python train.py --model="class-conditioned image diffusion model" --dataset="simulated grey scan slices of phantoms with and without marks" --train_examples=122500 --image_size=32 --horizontal_flip=false --conditioning="class" --arch="unet" --objective="epsilon" --cond_dim=192 --targets=["side"] --num_classes=2 --cond_dropout=0.2 --norm="groupnorm" --activation="elu" --weight_standardization=true --widths=[48, 96, 144, 192] --blocks_per_level=1 --scale_shift_norm=false --attention=true --upsampling="transposed_conv" --init="kaiming_normal" --residual_init="scaled_by_depth" --optimizer="muon" --muon_scale="spectral" --lr=0.021 --momentum=0.95 --nesterov=true --orthogonalizer="newton_schulz_5" --adamw_lr_other_params=0.00091 --grad_clip=3.0 --steps=12300 --batch_size=128 --epochs=12.9 --lr_schedule="cosine" --final_lr_fraction=0.1 --warmup_steps=1230 --weight_decay=0.04 --adamw_weight_decay_other_params=0.05
Rows from block 6 of a small class-conditioned image diffusion model, named by matrix and row number. Rows with one number belong to one channel. Each number is 200 + 40 x the weight over its row's rms, rounded and kept within 0 to 999. All counts start at 0. After the name is the row's rms in percent of the matrix's.
After each channel's rows are labels from the 100 images, of 14976 (inputs lightly noised), where the channel reaches its highest value: "top examples" is what is common among them. Only what is clearly more common there than usual is listed. The data: simulated grey scan slices of phantoms with and without marks. In brackets: how many of the 100, against the usual share in percent.
# convs0: first 3x3 conv (model.mid.2.convs.0.weight, 192x192x3x3, standardized in use, each kernel summed), inputs 48-95
# convs1: second 3x3 conv (model.mid.2.convs.1.weight, 192x192x3x3, standardized in use, transposed, each kernel summed), outputs 48-95

convs0.97,092,181,182,171,153,267,226,146,261,212,169,168,149,152,147,220,217,194,168,226,290,237,169,206,207,148,141,174,165,208,189,169,211,165,228,278,214,223,161,226,197,251,272,176,185,199,162,247,164
convs1.97,133,206,205,264,162,185,211,214,297,229,192,223,150,176,178,208,187,198,193,219,172,245,131,255,225,217,163,159,142,160,176,235,175,206,170,209,217,278,131,242,98,221,182,296,186,144,217,172,257
top examples: head (100 vs 25.4)

convs0.68,085,204,144,138,184,271,239,210,229,166,210,147,231,190,223,191,141,219,227,176,198,240,201,152,214,229,166,253,170,241,241,189,237,235,170,269,230,213,138,199,209,83,231,115,163,190,178,262,228
convs1.68,120,264,162,156,203,238,257,154,170,208,202,182,303,231,187,197,244,136,157,207,204,206,214,172,278,201,269,167,166,221,259,213,137,199,148,200,159,218,217,246,220,199,202,156,256,192,148,212,143
top examples: low contrast (53 vs 25.2); chest (50 vs 24.9)

convs0.113,087,179,149,183,135,240,218,174,173,197,258,198,202,124,190,198,247,192,211,236,188,249,228,242,183,210,240,210,138,230,195,128,176,177,87,155,219,191,143,229,201,176,186,291,197,254,93,206,135
convs1.113,078,197,125,226,193,257,201,218,166,192,186,140,206,159,226,157,193,182,213,173,247,218,224,203,166,224,213,194,193,201,284,205,162,280,233,246,153,217,150,167,223,141,185,192,167,163,232,190,285
top examples: streaks (94 vs 24.9); limb (52 vs 24.4)

convs0.146,090,233,201,221,215,208,254,139,215,197,180,202,164,200,266,163,175,147,188,179,166,257,247,227,245,262,211,241,212,241,185,243,145,175,201,137,163,237,153,171,206,190,187,117,239,170,103,203,105
convs1.146,086,257,182,194,170,204,113,192,166,174,234,156,213,198,221,228,170,231,215,186,226,193,202,189,225,183,232,146,195,189,291,252,187,206,181,205,159,125,138,231,169,170,194,306,145,201,232,255,163
top examples: belly (68 vs 25.4)

convs0.61,099,164,192,200,224,198,105,189,167,169,202,153,189,223,221,176,269,196,198,207,206,193,217,171,199,208,206,167,195,183,209,257,224,176,167,216,285,230,221,229,242,245,123,190,156,147,136,171,150
convs1.61,093,260,305,150,118,214,174,243,195,211,215,236,214,202,199,168,173,240,218,228,217,242,194,214,151,198,231,251,269,302,205,251,183,243,212,170,168,182,181,125,169,251,270,231,160,199,291,195,220
top examples: chest (62 vs 24.9)

convs0.55,101,353,194,156,186,180,135,193,178,196,184,204,90,226,210,181,228,213,231,210,210,249,177,237,212,181,150,154,192,151,200,190,188,230,271,163,173,162,237,216,203,270,144,184,191,224,240,244,205
convs1.55,098,165,226,162,248,193,217,160,228,171,205,222,205,238,189,210,205,200,205,232,257,200,155,208,247,224,228,170,189,206,191,215,99,213,245,230,190,221,260,156,191,180,189,228,197,191,141,209,196
top examples: chest (57 vs 24.9)

convs0.72,090,133,230,231,238,104,195,264,147,282,247,211,247,223,235,160,228,215,195,177,217,180,197,162,275,213,208,159,228,172,180,236,234,194,242,149,167,192,218,210,208,228,148,299,202,217,194,151,161
convs1.72,090,199,120,236,232,168,219,121,228,249,228,134,173,154,220,247,194,193,227,144,217,156,147,257,214,207,141,160,247,159,151,198,209,233,125,217,218,233,178,184,162,230,130,162,202,166,247,201,166
top examples: low contrast (64 vs 25.2)

convs0.190,103,147,175,209,167,157,234,204,230,186,156,234,153,219,205,244,172,183,172,188,252,209,246,190,299,244,224,195,194,213,179,184,217,231,184,187,122,206,202,240,220,62,150,208,162,196,240,242,310
convs1.190,092,145,225,163,145,167,130,242,139,236,171,218,152,201,133,247,109,158,244,187,137,213,231,211,185,123,206,218,242,218,195,239,245,153,244,122,201,181,188,169,174,243,240,223,192,225,253,260,234
top examples: head (62 vs 25.4)

convs0.175,107,219,204,202,185,201,150,203,193,221,202,120,210,224,217,213,183,136,194,165,197,192,233,183,265,256,146,134,135,216,191,189,155,231,311,275,158,212,167,239,221,155,107,175,216,212,189,192,245
convs1.175,103,222,129,130,214,157,134,214,161,185,171,225,191,168,178,185,167,196,150,291,192,221,162,192,177,180,218,226,237,269,225,183,237,146,192,47,204,149,189,153,222,271,196,204,129,188,250,249,263
top examples: belly (62 vs 25.4)

convs0.118,093,194,166,221,209,257,227,208,239,201,209,201,155,300,186,151,222,205,222,188,170,255,220,180,185,231,184,224,190,216,252,131,149,179,251,253,213,172,180,234,202,181,142,225,166,165,186,200,172
convs1.118,075,217,147,225,165,175,173,210,136,222,273,234,167,245,216,171,161,175,186,243,212,114,193,222,191,237,281,206,205,188,170,210,169,173,233,220,246,147,219,164,154,155,268,246,206,266,142,157,185
top examples: limb (58 vs 24.4)

convs0.67,098,100,167,200,211,233,179,161,210,151,268,239,141,166,249,174,193,219,224,171,220,202,249,216,141,230,215,190,135,237,213,223,157,227,153,168,192,115,270,268,157,234,240,187,125,231,205,227,202
convs1.67,076,210,190,138,220,159,227,181,184,249,177,232,242,232,188,177,153,168,141,227,131,223,141,200,184,109,207,258,194,160,234,178,216,254,193,214,272,258,147,176,204,254,232,262,249,180,145,196,161
top examples: side: right half (71 vs 41.6); limb (54 vs 24.4)

convs0.129,108,180,222,202,177,234,189,187,165,158,182,163,237,173,126,204,196,164,197,215,226,216,172,244,194,175,177,171,160,222,172,148,196,209,191,202,212,232,161,217,160,213,350,211,184,153,213,267,196
convs1.129,169,195,190,237,236,242,228,166,195,251,258,174,133,217,124,184,162,214,181,155,171,212,187,257,222,204,133,229,144,220,228,150,148,261,157,180,152,193,133,184,225,169,254,196,159,223,215,190,206
top examples: head (100 vs 25.4)

convs0.132,101,210,136,158,240,241,291,191,180,202,205,245,140,231,215,184,275,186,220,254,202,117,207,181,150,157,230,199,129,264,144,114,185,217,261,148,261,172,162,195,204,224,176,255,169,236,167,174,219
convs1.132,094,173,264,232,198,204,250,216,171,182,254,154,217,279,258,231,276,267,205,215,298,229,213,184,249,254,257,205,225,186,172,195,196,154,199,235,91,232,289,170,161,135,171,148,128,134,167,209,162
top examples: low contrast (69 vs 25.2); belly (57 vs 25.4)

convs0.76,108,201,125,204,199,225,213,289,251,199,173,257,179,201,293,143,234,225,221,222,206,183,259,160,131,144,162,199,193,176,179,222,272,154,90,176,174,191,244,202,245,237,278,154,218,174,159,164,209
convs1.76,115,281,224,229,162,197,147,231,168,116,223,211,201,193,163,178,147,160,114,183,93,210,178,237,246,192,235,198,158,162,201,173,182,195,251,240,236,223,134,242,240,151,220,223,195,191,210,230,186
top examples: limb (100 vs 24.4)

convs0.117,088,231,154,182,253,267,234,176,154,238,181,241,147,169,247,177,150,229,208,183,165,250,189,243,187,196,214,197,227,195,196,174,175,216,131,111,196,207,194,239,196,162,253,181,232,219,170,209,216
convs1.117,103,157,135,211,186,250,223,249,212,145,231,106,239,179,199,255,178,254,252,209,183,133,283,152,179,149,163,237,192,136,212,184,123,174,167,220,244,156,266,119,197,134,167,215,234,215,257,144,114
top examples: limb (75 vs 24.4); low contrast (54 vs 25.2)

convs0.150,086,196,164,175,209,202,177,192,211,161,196,184,175,197,183,247,153,200,194,201,129,206,213,241,223,232,205,195,157,270,242,222,227,256,229,238,145,281,151,247,147,210,205,165,250,211,169,206,264
convs1.150,092,258,249,196,226,244,189,194,210,168,189,223,270,170,162,216,250,210,205,234,241,116,204,193,257,225,145,202,206,180,234,153,161,174,140,186,161,189,185,214,220,240,253,220,257,209,174,234,144
top examples: streaks (94 vs 24.9); belly (70 vs 25.4)

convs0.2,081,193,213,183,167,262,190,171,220,203,243,252,172,161,175,147,184,185,246,211,184,252,235,136,133,170,207,226,235,193,208,219,238,253,273,196,197,244,191,210,235,200,161,227,235,211,159,239,101
convs1.2,078,218,133,251,255,170,191,198,187,97,291,219,223,197,168,275,235,274,137,189,299,234,174,241,254,228,220,188,180,182,185,149,163,157,269,177,167,180,149,138,222,189,248,235,188,234,171,132,213
top examples: streaks (63 vs 24.9)

convs0.14,100,158,251,197,204,203,261,176,168,206,213,304,286,202,162,224,185,185,197,260,228,172,160,198,246,216,154,223,279,194,164,263,203,157,170,217,185,205,251,188,241,235,214,149,215,205,168,193,163
convs1.14,088,207,288,234,259,204,236,231,220,190,114,233,188,234,231,241,161,180,219,227,158,217,215,224,163,253,248,240,203,191,294,204,221,135,193,211,208,189,179,239,208,252,269,222,245,228,220,220,218
top examples: head (56 vs 25.4)

convs0.106,090,187,112,238,197,192,206,224,191,231,200,191,237,242,223,182,206,227,224,156,221,130,271,167,232,135,179,200,98,241,193,225,280,205,230,125,215,183,197,219,175,191,213,156,192,151,144,200,233
convs1.106,078,253,281,206,161,234,226,160,181,162,246,182,180,213,165,151,182,249,205,174,205,176,190,247,157,150,153,224,197,248,194,220,206,198,186,240,106,139,198,198,209,175,197,159,225,281,238,191,201
top examples: belly (55 vs 25.4)

convs0.40,097,230,218,186,211,238,166,147,201,221,174,208,230,211,252,217,153,241,146,225,211,169,183,235,222,180,215,164,226,201,218,207,256,187,173,204,208,171,309,204,241,199,184,175,200,122,212,235,229
convs1.40,083,159,199,164,220,225,177,214,189,218,223,134,207,242,193,153,183,160,228,188,208,189,152,206,215,290,215,238,183,203,271,258,238,157,195,257,217,187,131,181,184,165,174,183,180,161,174,156,188
top examples: head (96 vs 25.4)

convs0.183,102,209,229,227,174,207,231,246,186,247,173,271,230,249,174,179,107,215,182,250,143,158,237,134,185,213,199,268,230,231,155,172,304,215,214,177,215,156,144,202,198,129,304,135,222,195,220,237,223
convs1.183,088,239,219,216,187,190,138,192,204,151,227,206,155,147,175,251,232,191,249,214,207,215,207,209,173,170,143,142,188,110,196,142,166,180,265,193,113,201,198,237,177,191,229,155,208,188,246,272,168
top examples: belly (77 vs 25.4); streaks (56 vs 24.9)

convs0.8,091,117,180,217,260,196,227,181,179,212,177,184,208,190,259,178,214,212,210,221,196,201,207,188,231,230,172,191,238,213,157,139,224,192,151,193,209,163,209,151,192,102,281,298,192,222,167,194,178
convs1.8,126,185,138,238,230,153,292,179,198,204,234,221,197,178,226,197,135,239,176,191,95,211,134,199,200,146,146,233,224,134,226,194,161,210,180,209,185,231,211,172,222,162,222,200,218,164,151,252,185
top examples: head (61 vs 25.4); low contrast (52 vs 25.2)

convs0.75,090,243,213,188,224,186,207,174,167,222,157,188,149,216,232,215,208,220,188,142,204,181,188,191,127,233,246,207,181,160,175,237,176,196,193,248,115,199,181,214,156,141,177,220,114,207,139,177,209
convs1.75,111,232,194,203,220,218,273,211,189,186,210,216,262,194,258,220,232,263,204,288,212,155,224,190,293,250,211,203,236,151,253,155,175,259,176,260,267,176,210,193,236,172,204,129,270,228,104,194,146
top examples: streaks (96 vs 24.9)

convs0.178,111,209,219,187,170,209,195,105,234,213,229,172,163,183,191,230,325,200,167,168,211,197,147,272,170,231,177,157,195,170,182,261,171,210,183,248,177,165,193,285,155,259,120,295,303,210,186,233,148
convs1.178,102,210,274,214,186,244,243,220,176,251,170,224,221,242,146,159,183,258,301,196,215,194,236,232,208,269,174,168,189,207,188,260,282,222,228,159,197,171,204,248,176,216,228,186,204,208,281,150,234
top examples: head (67 vs 25.4)